config.yaml
activation: "swiglu"
bias: "all"
conv_stem: true
mixing: "mixup"
residual_init: "none"
beta2: 0.999
epochs: 49.1
Rows from block 3 of a small image classifier, named by matrix and row number. Rows with one number belong to one neuron. Each number is 128 + 32 x the weight over its row's rms, rounded and kept within 0 to 255. All counts start at 0. Numbers have three digits each. After the name is the row's rms in percent of the matrix's.
After each neuron's rows are labels from the 100 images, of 14848, where the neuron reaches its largest size: "top examples" is what is common among them. Only what is clearly more common there than usual is listed. The data: streak pictures of flow and ridge fields. In brackets: how many of the 100, against the usual share in percent.
# gate: MLP gate (model.blocks.3.mlp.gate.weight, 384x192), inputs 0-191
# fc1: MLP up (model.blocks.3.mlp.fc1.weight, 384x192), inputs 0-191
# fc2: MLP down (model.blocks.3.mlp.fc2.weight, 192x384, transposed), outputs 0-191

gate.82 103:145150119177115082176085147151164186087103160142153061157133195138139136139074150130129056140140175128152151180118089194097151117121081108098175134110135135167098090137100164090135084123119099118128135105160133103162127110177079054067134110104150104095117068166160130121129149162164172164112156084085074093097154068127185137110117149112154202157158099135135142081138174082150119165135133111133178092143111142179113131133093111141125067141137115096107101134184127152136149103093155101156156154108095190164137145129120159193131110092100053124126063198117144097118101130126143161
fc1.82 092:117118151104171153102166105117064133143130111078109163139115162152138193101164092153098113135141125114084130074121146125128119159190175145146145118135170063119132120075194137129132098118120158084099124161074128125111164126083141148151123130196135163133164135005130090094146097106084128087169100150201217181144110168156126097115161138129079114100069186119118123132078042188149144122111114134114105106092157106119151150108118132154077172140092151186113088150081137121090125109131094130068139134188122081099118135146095132146141158105184161125097146131106124192136159107143124122
fc2.82 098:131146125137105094132086127145132148081111159162172128106084147089134077153170076129133114152195167126156122124148124186105130143084092142134177112141093144170122131149086167125138144126079104131125132099144148092140103142197093128056130108106078112108109099208122118098167183111171225182114164112103107127127162067111177185121103149158154179106140074142158139146156161034138130149164133140134131148165093129161138128141125169077084090127188106120041085123173130136168144124077156086120096098121121132148159123120127142157126127106116107108135075209136050082166101102122140129
top examples: turbulent (78 vs 10)

gate.223 064:099091183138056097204091113109166149124132131181077068176142117094185106144124155133140155141081147138163128124115057125148088141117142173138078085108205150136160117120096157137149170114143099088117131090186126144119117150140129104119176133094206135140146060131128125162106115075132122102141171121106089149140156135111121106179132159137134166116137179165171166099207154110159107117095107139082089103108111107108163186084100133197125151124124107135185127166138107042102165124146158115130160119118170140122146115075117136090084121123127139100085126053164087059131111068151146152
fc1.223 066:128120106117161131116168107206171117147111127101145103120090139177150125097049118152107054127145089117096129191139137170156127179139093122117156148107090159135094133139189106100143093162145121158139129070121097137147089126086114143102172138152068131150091169118126138144119133177182125144164076204130193145141155099128147108108119156095099189128143133115100120135083124123100116110169160094103117104150101213107148096112141077084111024117112117104084168094080141155124151178089116135137184081118109121117170174120187097172127126154075091082156141178100141159145147179065163117
fc2.223 062:102130144150133122093137101124118125093151109147166117097177115146125171098136087152151051148126171178106108147129141100090137098130106167115127117140109155161093138112127113116123076170156101173134113130155095154109187171112082128112106092088133163121135088110161135140161112123062078196110091085185099078069189174111106140150144107205110140067158132123175107172110119107135147150182106159111218126125126114102177116075168159094153184135146180199080111128128127122115061085167145137139121150145056074130127133153174156154094134139114119162101160084114153091070178160140190135
top examples: source (42 vs 9.6); spiral (34 vs 10.5)

gate.341 146:139135073142156098116152157152062125136162137148117107120120154157056127053089146178114148133133125125171129138115124113125078124099146160036180125128108139148146123177111167203181139090204118171169166155116112173136112174170132110090177121109111147135085101129083151142136145152151171144104150103085137134137090073127170172158057123095147166084139117122142063176103164085092163148128145049159111145152117133093112142157118168140144085118173120070156134164149158127148138148080185067198141110092131143107146095150113136133064111163110057121152135153135090109134101130077102108
fc1.341 176:087066201089113144087111119127151130152103117103112163114134085121206090128190102116159132115134140115154132108160159152113098125146096107224127154125142148089121138128119093102076086173109112110088090106116125085100141135121163188138128180134148093093154163086126113118115097098123088094113181100201125134113169174156100082102196144146099137126082202149096177119124117147126104121128089171108091128147097103172150070116168054140086146175085121167130115077126113120096123140207074153091121136128117171120115152131121130171175187095159188128072140096135157156126168113168176110
fc2.341 187:154137069108142104112139160120072142129163128116141106084106156106060155119112093177113146137152106130138129114112111143126112127081159144058168127153103138109152131151109145182184124103157132151136176175119124153126091159193119095087151080119085158130122102144124137111159180125125199173134110130092152147118076066111178188167089111093111168096129081134181082185102154070154175155109162094147113146141138144085129137154115184166135079088195097088102127197143141109131084143058156115165115097098135080121191092148098134134095109150134055106150128205131066129154095134077099133
top examples: turbulent (30 vs 10); waves (27 vs 10)

gate.175 131:139097165099197093106091118094145126142109132120132104115101104107170069140156118071116206131117094131144153125095146168137113170068171088120118071099134051190140115133096119107101133140161116090124134117112198136104175123125123136218140140106155176144132121158099152086032111073089131090132102143141131124076134133098134088174131137117175134156132136126099144093110117146165143140090108119121140136178108155135116166129075091196122210139174130144188120129071116156062189137112123136098101121127122151100126126102074128121117176125124130073131109060181104132160123076211166135
fc1.175 145:145138147045183135116095108163120063098129134109142074109105085182136058130144131069130172132119147093126147140104126126148131198106168113112127107155161049120133116120111087101120128121199123121171145202106132135101180128155117130180094105093175152120132108128095139077112129063102082113152082169113087138099057144122157104147143093148197144146095166147100083128087124130157155176087133094175109163242143105120073154158112133189137151096183164140174177144125109113116156140118149095121122115093174128127098088147134127119119151160186106113134107118165137112104127055158136107
fc2.175 137:123104136061031099157145128162095128090108108170159170155129175147067143119134118155137151140149120146124123133125074081109098116156116128072193166140131126124158100134120154170148130104116131158126137130103130109150088126145160126071127123107151107116160177120179135144242159129102150163153149140094143118174135138142101138125072108170074099068145109106146119187181170126094147121188185123143129154083147124078151136136140173079094079112169083132102150092164115177187076173149177154144117115110111121098137099130090106082083088115087126135129125203154040090133163124073097138
top examples: saddle (27 vs 10.1)

gate.282 015:107147154114137108134123157137143059120107151076117166084138110142137118155141118200096132158147110105140127120113140151130178103090164119174107081165124135089162144076119084159108078032099091111120123148116127143118143113147152208165122142167098128129116127120110099090081095085146113134124102112204154152103147134153134145137115136100135197134099199143086111177162130099227102113093097082117165134126178135070181162150182136168104101159177105160134084085216141129077146134114136072082121116173086119151175115060098152126151165121198108091144088128119126137130133149184144131
fc1.282 014:075175095149145192103155154108121171117172125135134160081102109115121129170169109146166157126151137086141142148115141165147058117164129205114157179113046180160138121106085161089094139137157123056158067076179110103160067122165131123077093136126098148134118076118126174155140077103232181101149161129111156072060110114099128117106149137150075158116177132141126128127134138168104100088151080108132154137120145174130136143078175147151080135160094141118149118200035115104102104160136103160124100124112154095116111131126129126104094135141163087110140133112173110137132085102164165100
fc2.282 015:069152111123103189164118097129074093159134148140161143199179180127102177139133127111115146135096109046110139096162108150135125160145101112075089207108056130123123122119190160143206111140125106106108121144150079020124120106112161080108181127113109142095066157137116121129115126150152154080139166179110074124151141116115148144098151178121090102176126098111089121080130100100132177163139111164116149102103071145140155151140118122203102149143156158122087115191114126107139102130078130102136080181118120072170138171129087141121129118115162159070128080114141138113044105131113153100
top examples: high contrast (67 vs 39.5)

gate.20 120:159141096188106145154151121142134134156168093159136112096152079092120140132103172141121092173133155105163110109131117120120073102132160122101069109121084113113175116139114088136135114162137115078133155092115155141129108172077129174095181190122113085160122110139116169142146111120116089109139167134145070115115118185102117146159127195109107036143135033134148206121119119155144104114157093121155136055144101213106146106140108112122073148120148133135107115182105179149093057147127132151117140118126056112072120147152122096037084104185089136140134124068213082129105090135109133126
fc1.20 111:090144162104172105118106134105150102128072122132135122114116128055178132111172085174126152108133085132113121129101171126126139141097106149132170078138145157134136128137102142153103205121096073129194088184116064125087149106162130094118091193119133176131082134113124127098066123125140164181118172126113167179176195092141145137119076118121106228083123231105090113099146131162122084105111086115116094134111115064175169111068127170144150108166132127152106061116140186117094181119117138117117117121149096129098136143136188124211114137112161133133100145131161152107130179137179166125
fc2.20 106:090161154153177118124079108104117130093142158146060093135120108155145110160133054123122099108168115131107173118084126147148147122134116098136070126160183091105080162183099079094117125142102107126108129107183189114132096088151109128121153056127122075094146125102170067080172178138172114118103080116128106148123158097162172120089118142141063086155153138123171090109126147117150157165078102110144174120133153049145154083097164185107157084170121123107126110162159081134120092107150116107130113156155143150145128130189137151218124117105176097106166113231120168110120155163167073165
top examples: source (43 vs 9.6)

gate.106 143:139169158146041081152128167173090111111111089117136150170080170192091147153103153131068139170073128181110172111119111198118187112149139102148169178114127136132092125092136134067159112059128174126104116118098153027134147095128111106122143109094145086117145086121162118133150162122179108103155093112109075144113152117110145141100107155162151123196145116125140141098158157146155129153155162115112179151110154138127103165145053087134162115115136092168174129072158125125099139096157153131082100166172158154150108092149066098121099114088079096087167113189109111139161190098126060124
fc1.106 140:129112141138078084135166139147085148171106039094142151092106156183099142139091152140130148188099133180151169154135157179103140109114153110118214151109098116140071135105117169097172103086145151088088155170097129050122127121154114082095153103082122100107160099130179157085138148147179112151168114088097093145089153104091159164139108156172150159126138108119165163107106161120151139151135129102092178116115126118135093117167070129127187106099173067122173120069184138133079100098148151127136144168108111168127112053168122080143110090129058105109114093228135123121089169134117127146
fc2.106 150:106146143095159136126081124109108088091112140135227097117128113075159131160168052118126147110164110118156116150131123122117096204106059169114145105142118123122139146183150159126107149167054085144145110136188109142110100134199140125138135056101152133156147148130102115158113111123159244152107121137156117082141092084143126131167095092135099178091128054128191107133084129096123131137140146129117065095134154069137169125116160155104095157165083193086093102177133097143157160152113141073123153112100115056135162159152139154148104145140136130116122167176171043124149128094148126150
top examples: turbulent (100 vs 10)

gate.283 019:132148090181152149190151103115181173154093158139105125184137120106124155143088148119163114108163198152148077104099135147103139124178114115104123123090144105150093130164162189155101078193144127094129152099133097169110114123108106166186138114158101149124106099091111138054101128133105145122165136117142155129132161104150158139093132084080084059140177112149145141117093143120140105147125135151133105085108137163158146060117121138108123192135100121129142019154039086107086186088160156114141136186152145133169154151094140117150136094079068139056100127104143125150143096233161168126
fc1.283 021:179153100089113124112089112168156141135107088161110124176097160155109119125144133154125097140162255140157131130137161118103124135140094144116162122115083107146176086170100145147114138167131159172134138101163124130060130146129154149167126131057122121149111124139073142175118098158166123102135177111138098117130174116105139141111167125173119072112181122148144153113156119117141125135142147108095085143095161184142132137114092087114180158155109129118134092048028136091118210129146105079132107151160110165137101146127123090065148115147063107091115116015120098155124155053150088149
fc2.283 019:120125161161107101157185139120146199148164149133158107106111139127172144162127120141083089119142135143105097108129120141110113128147099138160092133129090145146104095144141097125132144135009114113144128107194122147151115150085132187136042144113107105146177118100117110156127133124135060130106109136162103090153131128144130158145128078100173128133135142163140093105106118187117138156173098171073086069132151117153112126145097186091089130158066115105124061189066101068118144141141113154128171152138109050107173108121176121120114089130112166061173248074150144134140072076099146122
top examples: saddle (40 vs 10.1); spiral (35 vs 10.5)

gate.78 134:105172113144139145153045147095151124163078137173112115148095115078171128146132137078092136201139112120120132154168116118168107082139110111114084105136134168105172121126072135146115172118122125049154157166097143148128180180092061145097159122149125154093114131136119166127138133157106054102158145091099090138111132152078111155072143134141110132154078173092129192060198162132154097126129104150133133122115075132140132094070117095135094121175175133182072143080149207145155111127113106144067141101175103104123109148106153126153120160129175146167115050141172185101060155150153161106
fc1.78 134:142134106119122120132088141132147158147088120159177102143110132098193149133144145079056178185140124148124135116127139128147145147107118077151115109072109149142104127090079161107151136097120187104131165140206169152136160140121075151149144095125116176104130100154054150130133109128125106086153153185096111100078136106112126165119133117144167167172069127164134187034154195131184128126113120148153144118148071123210107177091081083129173127185136168132101151091082199068111161108160090182051127103164162107140117100132097118096166167099149113107140075104110111137112119113154113079
fc2.78 149:159111146160177116133184114190119132115212159127096143093169110220103142115081111164154074073072169103146117106141104152112124104181183155151143154141138122191091095131146116118123085147140123153112129088073119142167086091098169096108105144072157033150137166134135058126127100136157128109096156159145110132153125116144154079179131151077156095153158116169098090198104095139101137096147169098115104133145148160112104134126153129108142123080059107070196088168130068154138116145100129129154161154089122203105115127108099169056112087160086147128137174116126119152125104115121125133
top examples: turbulent (53 vs 10)

gate.229 078:192131140113084150149156093135116145170182124151078151128134139110153048143069160096132122128081138125147089081130094113130119101124148142117065115131144164166193118167059092142131113185129149103108163059128138154124107162041138163131160161138163122129136159152141179149100133134152102114148198142105005152112091137111114109130161170119134080166154121127092178108147129110100128108146126139090115090126116147109095141162146086181168143114165099105152182087146127095146056132115092106122076108111140144104140105077084151061129085153091175178115128072175128076129066110119128135
fc1.229 081:154122101158166125127135138148125062127100069105092158118129039153099162107177090168129178133185123098135130158102145104135180155122138108125195153137036118110072153117159123118168081123134119141142109143111097097125137137143168163110121132125080120115103080132107140119121148081190106145138093125139134131085179116117169125144126136186077143122126068140187129162010101150111106158102046120150172144135112131170194124172190136142148073193145088152105119135105136108058149150121132122115135096126091110132137136184158099179097126174134111123144122130144051148069170170120145137
fc2.229 075:124086153160163104108185096104145159141152139107110151102149122143150136125105186099126092058111125112149113122132095144157110071120158173145155126110146145161091129127095098138106077188088097106092130095158187129205105123106137122068157164094161105093154152160135106158090155121075082083105096178168100143103128160146123094153146255149121130174160062117173137134130140159114160121087142122068126133142125157101196101099147131090157135099142177082149100141148139142117078179154102188127133123124119199108145176124113134061116118106095155124151080064129120132098089091114141126
top examples: high contrast (90 vs 39.5); source (26 vs 9.6)

gate.102 024:138112089079109136096058148164111079155102145107109088183145100150146157128087205132142124133069133098112137168123117111102208125146130167114096132127085169083136152142143069093145117118137139123156153128069078114104160144097172063129140126146154090128089115142098102155038083134182161108139131129152086146162119146116123146089115102104156201168149056088144151125112138095141111119157191135121147093143118147070100081166160129191140173133117135096152136093109140127234180135120107159116160176101130115147098158044126140167100128180147146135083144128111142110090159186087120139
fc1.102 027:139123080181185151145100135104086119111118106135170098156144146109124163106150110122168164154141113130155114138147118104126148090154101111122188170109098173096115127152159112133203128141120116089124144157120175180119145085177119000137132157143101139127109102146136157147108105184124161098137185074125106102071132064137141105125127109136114155148153040109088150127162125173110130149137086167095114074129163154121156192138162162162203227131150141124149079096069110090148207086128128116150112124114063122136104134096094123100094092116137131082131143116156162139146152092104141140
fc2.102 024:122161149151109117114065141113134123101166114137122120141070110129097123121194121169099120148123172129078133186154080125108049105165113117130103174126139158030129110116116094125125115139142132142169130063099119182139179153143155144092143100116155115132123168117127111121175097146192111168113136137138116151118139194143104094113128191149121125093134114117093085167180130130141087136129112132148121131119081041077067132092190126187111097179101138123136105116115182238115159125108128182120089162139094133115088112120192090079117138093178106126097083125158107175136124221170111116
top examples: high contrast (79 vs 39.5); pair of whorls (63 vs 10)

gate.161 035:106136140148076126089147098189140111094169140110135115130130205175163078118111111146087105132128146148122140122066135137130079143092133096129098160097133048087100068126136163123177084126123153109167150101152127124100140134139087176179126137075166120131116090140107107154161123102177115163086100132137153158098131093127148141171088105070216156146061248154086101099177147124178146110142150099180129142168077086121115156172073116113144035163111134167125139143157167159091116107124160180096148109144142111123113134101073155180155134142132112135148106177107121076135118174136132106
fc1.161 042:140124081146196120189126112089098154165121111181134141139157084079155147100149196145145167140123155066116135112155080110069142167080147144158101115190100157141180157133127161099153171172165132153103136062112127081161111106115131036087093122164111121184138112133089112074116164154079144123156134117146116137162075105136154128110115113139100146158136035097139148121086106129101120117163130112117159072124118152144124035125167215151098177106166150097120133120091100149138189150129088146157080162125056157093124086180165133072118134153142136167106104138115162149099113142102120118
fc2.161 037:140146139165197104141142056164141115100134175116170122176170161088174065155158121063171086113162135103145128075133107125169146167122095105083147116087036063175114137151101186121088123132157125129126132144220224140154099144077146149155153113153105086074098120123148121168080145120144140130111128154137101134175108109112151182141104128048096090118125101121154122112123131102104136143153108154131119149134136136142178158087124146063129178087151191124075063128100116113145128143081172082111123124130130109140134155158199126066106116066099136108165133155161143140122105111114094143
top examples: saddle (31 vs 10.1); waves (27 vs 10); spiral (26 vs 10.5)

gate.96 039:145118086142104110117164189147146144078057113160127139157124140130141132142177121100133124125083082168160055151052148137121072136129088123053114126122099093159125126125145125095112060111135115149098136112188160149083132145089094156214130142044149193200134112125107135120115154125181126102144169175165168109060207162167106108094116151166091136132141140143169140117140124109150105128157113138122150113064175197129128145125133090099142167132073066176078178117059082177140127102119138131095132109122147116139162132143130131105112152202103136133126133114151082098176105108106147125
fc1.96 042:131130158136094126099155136150112146168159120097173107112122095155150102142138132117112143124158096091103139105151073116124172186157150081184134162118129126054079142164095173078162129132148125109159117152054117119168138126101145129087109144201168089017111122104109134103098138094062100169102083151115077089098081157139170113153143117110139192156073075118125108139093159138137160117065171136118153112156091158089139097126167205186147109112172125068139108135188132084111116127147123175122142160150098091131128124164157080075094135073145131092106139170144184140107171176138109086
fc2.96 040:056117136131138130150098107167140086088084116149130137160170171105180201092109101106114208139131079136128133114155066120137163187129115124145159143137181159164156143135106168159158175134163124117151095128089095075141134111205105032076175148145120175081112168158108146151130087129087190084104129117062062146126123100092099127147150183126088076117093070096099153116121115174176145143146132155146145140143103138180179138101114162174138153112122107091103127153128159109170102079128109093109138122126128147113103149121129113083142131134171090100087078095140127098035131151158169108
top examples: turbulent (43 vs 10); pair of whorls (32 vs 10)

gate.140 118:105071103126086118120160130096126200163165137061090127106141153157145129062075144143120166063168088170145142140117100113152118104187154156149110126116174204166080118102126096145166114133146136113095121120156142127175121113121167104150175135133121170119153234148129146188105132191116173120123167146110044189107126110137064115186124163115163083135107097142164102121149126164116116096070112101129100133172107108121149167156119154134147142134148056064190142160121161107121088150141143132126082108115142111101118094063044154085144115123119107081115132146133102148136075073118136103
fc1.140 112:147106076113117117162133096105129170103149123069070091128141161177131117137115102129138192058187131156116130109115126123135157108224123148116193128120155166183069143115158131117157079166140158154077125141183160111149083058126160135125112110155108115105166206130106140168170156143117151136126119199104114139075172014124092104159131145149136094145131114169143081124116120137120139114106103147126109172161143124109176180171115164171095152096130067065154126117084116088083126144177128151142132141118157112136160095074033161092126075099114123099129118159118124127145125078114112126
fc2.140 113:075140080203076151146154134133117137132163116159097062161130061189090134118102122153125184156104133114107141146152138126147123146145107068149096163193156118051145133118131073105125138083125147130135160138095138101122123091114120117078143153179122093093115124114122124115209145171188132075139079181111167109081143116116103121077141137157080066138121155153094122141149107138123122125167091132186198160168107106118058118194072144153155131199160122106179172131115121164086131106133103111154095079132114110171088083193068077113132133162133121144128150194111162133101153113097130124
top examples: whorl (69 vs 9.9)

gate.55 170:118133118107164067140088172167146112129130099124165125137139160110125141114120112159072155117134144128157168158090133178127096150107099151162137131116137184122108096095063133096178133081152189153159065109153105137130140181153124114129168156131120136151124167173100104115087141131196106148067144175101137164170114112116126152163039135084145139142120137163153082112149158160139065083151130085141133108170080090168157122125092140116136061181097085097117115174119188091120140141126218154094105109126165116032083139113184119153131146126113027110117121180148097156159095137106136077
fc1.55 166:163163163083151104121134119161140065117102093112195109123042175156127170181078097131072142081090083121071163157094148155139149130106119148121168145106126149147085126106104129092154070027062172106162125163128106100078156144155119064115123144102118144159142194115150087124069151146188158169143124136084139160105154102101136132149147133112142130164180138094119089112151158119180176131120155146127121105131145110137134103137091131141180083082076131147130093084153154121160143138119104136057098144167123105088102153099116142140137134080126110090120139222133111099190178118146093183
fc2.55 170:165132117112084110133166098128155073160147155159030169143087132127138103167069154077089136100090146097078122112105115135111113068136147140129091146181152127131143126097157124137098075180121152114123151121067099124149166169088134157110108171157143112098141116141107122081120135162103043112130159127096095145093108151077155095075186230157086115212119164141079125107147069134167149118113120119148137176118131141097130116139164080185113118127103119142155164109149128072136098137141061191133125122145126147151115150112098150141158096146165162199108068061108203107141144149123144143
top examples: high contrast (98 vs 39.5); waves (95 vs 10); fine streaks (80 vs 49.9)

gate.166 090:108087097197117122123151073156174145115168135119123150088172081107130134102114126146137067125167185076156141106126129166133150153135164074140129187117150081116074109095090115158140103183082120093076137086121168129182123119118149227085164119125129067139184134149141047117171162104108147168109121121164115181168145115112206095132155223118164095144121120123108118146126107130118145119118099121116093133154115174137198120154129161089114073152129074109158073157139108113083094119137133085145141104119079096119065131161183095125126085147106108089135135179115082132083123162147167112
fc1.166 078:175163077100122162069132157105073127140150175074080074132142145146146142134082165158132134173140104157109187182176161137149105105154092090094106170101118169072088138163164094120187155164193117134145125116046103153091099131116132114099151157184145116107096114103129148068163124126164120118119149173101162105105087148101175109110146115107143197101131123121057114147125131119137119111146113148131122039125124162080037104144142030219135120154108134106174178085105108110157137102122113138157141093115150160168139158089114166158129140139147131105131150115139147133128144197113100165
fc2.166 077:101111124145152136144192113144149152147142111134255219098124130111076166091140164110149142133126150116162072097172136134097125206134161108155121157125100145137127066098109172156090098117079129134140146078105083121213111133125135164155075085147131122130135116145094068135082121103079198140139122066129130119181155188140132122130102092095163096110102124138154141127123093163081142112108122034128143159123160219128154104152124157111125105121121134182160146140114117148100122134104146088119111153133105046156085105156173124175132145153081118126135121117088114128145112172122150056
top examples: whorl (53 vs 9.9)

gate.235 095:204146054102105159128127124140112221132130105127136125132126153116122159107149171091117192141121056075109184098078149142113140162191141052112116150165113076124098135122109125129119093171167131081095145135163129077126111122049133134142133116193149132114151223138102131088112197107148133108132100202146141128084118116088152108130157176119139146143118224151147117083107059147135142139153088139079100099115138103177158140151114188156120138135142083104122132171092136082105128122154115115151163130146088105133129098165066110136178109147124115167116082183113129166131081085097133135
fc1.235 094:083137119177130153171160107095146170124117105098137114124122158089112179103087093163165160080164038134127141160086168139156114134137110103168126083122125174074053131127114081137221134199104158152116127085133085079124100109189103059187124144160085105120121142127152141141145163179237149164119174157119119121125129047102126115155166137145149097123123168162103107104141171130133108104125102156112124065153145123176101109159146158142193154165113056085181153131084139117111141091076104094133118132134149111143135116101099105170129073137125104075138122156112096113170137150121148130
fc2.235 082:091129125208142153170115164089122158125137120102167050166127136072140182146131140160130139101094055123109130119150173113124168089132144073164142131103154163050099135158139088122155200176101125122111140091135141112170059116151120094158120124158094094084131127100144147160150144232137145139127179185093183118125137093166130153103104128110104138155097134144152134083171147113102143101089057120156170084161177162166089051140085159091143156142130106105168103200128109105094158077118103097125137126165134117143146090106097111102108118082119110075148087194097143104110151147103092149
top examples: whorl (58 vs 9.9)

gate.325 012:133182116170079147136061127173077123101083134140112138170147137106130142171124130147130188160134070116184185167178168181084187159135151145131248137095128155126070096129124153143136102130144156170153102149105135063101119158164166082143092151141125081099106123165165145069175119169121123093151096099187116113063184119103116149100125136112176142130107090165164132170098163158178103131150150159152128156128084084131122073084127115108129148108158109127071109130163141193077204133085143122142112155154106190142130121154102135096111116127106139137159128131169148147090151155074119103
fc1.325 013:152126110162163140103147107135111096137146124119072157169144095168112069115112106133126103080146128127114124114136148110145163098146119168098154089089152151189137138096116107165099160104119072198118104183125072148152158131143131129110124101105140146093139162110104195120178063140120126143157151099102138110107178103145108174154117123084076178130089133100143122096053112162095099178153139123156170133101120137142073090164140139154099073114125155077096066131213145101131111155090073222142102124132128154114194157081133122185156095166113171136074106052133123130127172216150081110
fc2.325 010:135160091109112130160150137135172165147109139106116133112159138126219103169167176150115077080165131111151157104141122110102133138122145108087090137104103108158140100145152134115173067217082137128133126066122075102152137106089168148098124098135096089135064137112128119140120109054069122183146160095129101119148143132144131106126146012097160157079122143129105146135142126105148074101187096183122143153144101130105193162138165117120116174108201131088123114115111183099144159151131129132128122128115117000120174114130115124148158094162177098140152129112180151106095135104137204088
top examples: saddle (26 vs 10.1)

gate.26 118:125123140190123127126157066141086142111146136139097118156113171152136149151121133128105084101107181110100101064150112158076147121141157105114084175120152110146152126145175103135103079160099138151093128112128142186154144118091126141088111131194151110125137083106130070136159074177067144087115160117168105092107176122182154073076184168097111135177125086141076123124137073106127164159123165136175169135114179189116140140126155071155134153105061187108159155102087072171100091078091090148125102153132124189147110175155161184089117102088154138150159138051081159149152136135179099159
fc1.26 133:119152162121106129072142130117036168084168154142093134171080191157124122163125107131099173067135126140064152073122145127059104082107160131120088193179108164134132126205156084155124121158124117163125126109126142160118161133146107157104122127137158150092101118067145115113161142132110133105102147104160109087102129127154143101145183142140116133169151207169135078131139091084147167191096143154124113157118181159103120093120159090164120142135111127120196135138088093091106133101105043112107074147175131190148144115102113216140119151082158109114166128088080139121130139102193084183
fc2.26 146:140134115117107136164100173159202086158113116087064089109147084120144086130131103111138120173098101128157125219084147095211137114154084155139150050082125162091095139107090150116141134137174135113145143091157111094131090164087107136126133124115116108174131153184097165176071127164176084141151162129102065159131129149087092170138082143129169157117109158077128175113106178127124079084134052101132146124154089101135104139150130141074147105169133126171051135107141157102186115205162175140119192113118143152119107136123141109113119123194112141130053109087166150106083124128107130113
top examples: turbulent (64 vs 10)

gate.259 117:120107135093185147099114126143115049127135111102061139162078100130115081076101125136161132110128112107123114101141086085152120163127104136152092120149117167110153192168105006133157153136167123148164098135105116068096148134088163142127125214176092156143079199096077145146138155149169143115061107147146129145138125128136127127152179138150096078120123136126057106156079084151118105140140099137130117108168119095164185114153169141184124095160133150131070159102069177106219119145176092128154125103138155158149155186167143089140147096166145142155104132071116123113150092164152131092
fc1.259 117:073075107145209147101160103151119110124144112149133132118077119134092119079098081115154120175144082135127115114179143104145101178164137093186140144106091129098029140163148139137147165148126104147145104113127155124125138111114134101154158200154060100103108128064094144163204150108135175098102062123178175088167101096131186114155164155162118094098131089078105110140075111158088125157109185137067150129135080177152127125150122127074129104143119126176131110101109145103153111103139092085153168091131123137172177156161160071184103133115093151063149150169118079119146160138156190101
fc2.259 124:131131137106133125145090153134128207151172178125098136131136129073159122149132073134104102107067154104154091113091157127129127084154093145141101137124135169099159085127120082132066058170114153152104185071132151168185106130103139146165134060088149143155168152128115099143132118202116123099142160113175138185152131167173110100164105174076143138188114209190127138086158095115134116093142060052136082114141143123149072085141146132128065162121082138120152131180129108094099130127152165167114109147082134151096089116141164206121116140118128145137082074094153182110148079089154100139
top examples: high contrast (98 vs 39.5)

gate.288 067:081131080153090123114106171122136173124138144119143136155122143100165170120097165133116083114195155159120136105206118109158155082089107143162120151099156196176116114126108090145150220133100145134130111121135137128147111159092118203097162140112067109109094157138109122150106113128114124175106096112112167088144225118130146202118146112099063174119103080135142121122180141116074099116157162140145195108134112159107189160097118145100125047190095121147090111145121152101186074135169120147149137117163081070156147129016140116184133135119133101103116111134102122133106137185138137103
fc1.288 064:110126109096063136161129121141125174114140167132102109139135116120130161148098181135103090093104144141118129112199135107142131113111128164154086176103171161147091117110132096144160180134085140145116123096078037140129103181087133131137161138064083060134129229121145122113108126131074132159129184130102121130168205123132114160125140099124108118133124120135111091166231146115087117106139179145123177085156140129069171155144090176114135128128104101142158112165185119111216022155148125141120164150146110069159101101068127094127124113084146149142105119108094101156158174176112166122
fc2.288 057:133102107097050084131146136114116176114108148142119160150140183072116211126094159136138130124182083190100113160096123081106119035138107152116191170057104178132061074100159174152167166160079152167108131134154139126154142118119150163151081139118119194095182199155175162123166132165082117178127142116138146118166135125133111103138107082149132155108133120134149134115193176124115139117144143156091155072104157114130122175123087115070132125151077132123148094109164109100191086077173129145155143151117120113129162118082084104106121125036121143102149118108096098110162111164123157139
top examples: high contrast (65 vs 39.5); spiral (37 vs 10.5)

gate.245 061:153116133127129115191171098154112131108086155166132110104195143107153148131080162131140131115112119198119102031172159155125162166165174092109189157160147078223164140135098209193137149067153118135115106146157100086134128162067106165172098149082144135089123182146128126095101094111089130095116097186076091097122171104149055133112143109120097111128153102152136129129152173156112125114212145144157095136141154154110109178119063138110146137066158166119114150135140110180126140157126149089114137145145118127166182102097086142046135111128110128172110109092099114092132118114128087109
fc1.245 064:116116125141129064151192155170086096092080152179121117118182133148123176124107146193105143107105114148095111098170173111103130159123140142143071144149085160172173126123160104130157103153188165148132140097101139078121111133123113118181118145131080119109105124097104074104138131209126147122107113098124162144141149139132168170104107120117147152146105049133060102115111143098164126095207166135128223028091131136132101118168072151092125214141152107127122157068143141149169151083193140129114135140141130179154146072076061150074137122149140120121123144133120113097098071109166122126
fc2.245 061:151146119083140181183142171113117152142117099125112120163105062127088171144076098189165157089138080148094085115142144107156122137112126144129113149173129104159143101126169125129081158090104105147161144087085047151157088115173079163158091146158145140187119095101138163065175130158130125104158089187086130085086157143116120130105115103214078117135115080138143172103175098137151108141173105107096109125114132171120138086110097114128069133160117096166143191195182105156065160111119083191127065100141144069133145105106067114169097145131101147111112149156120151121171154111069111148
top examples: high contrast (77 vs 39.5); turbulent (70 vs 10)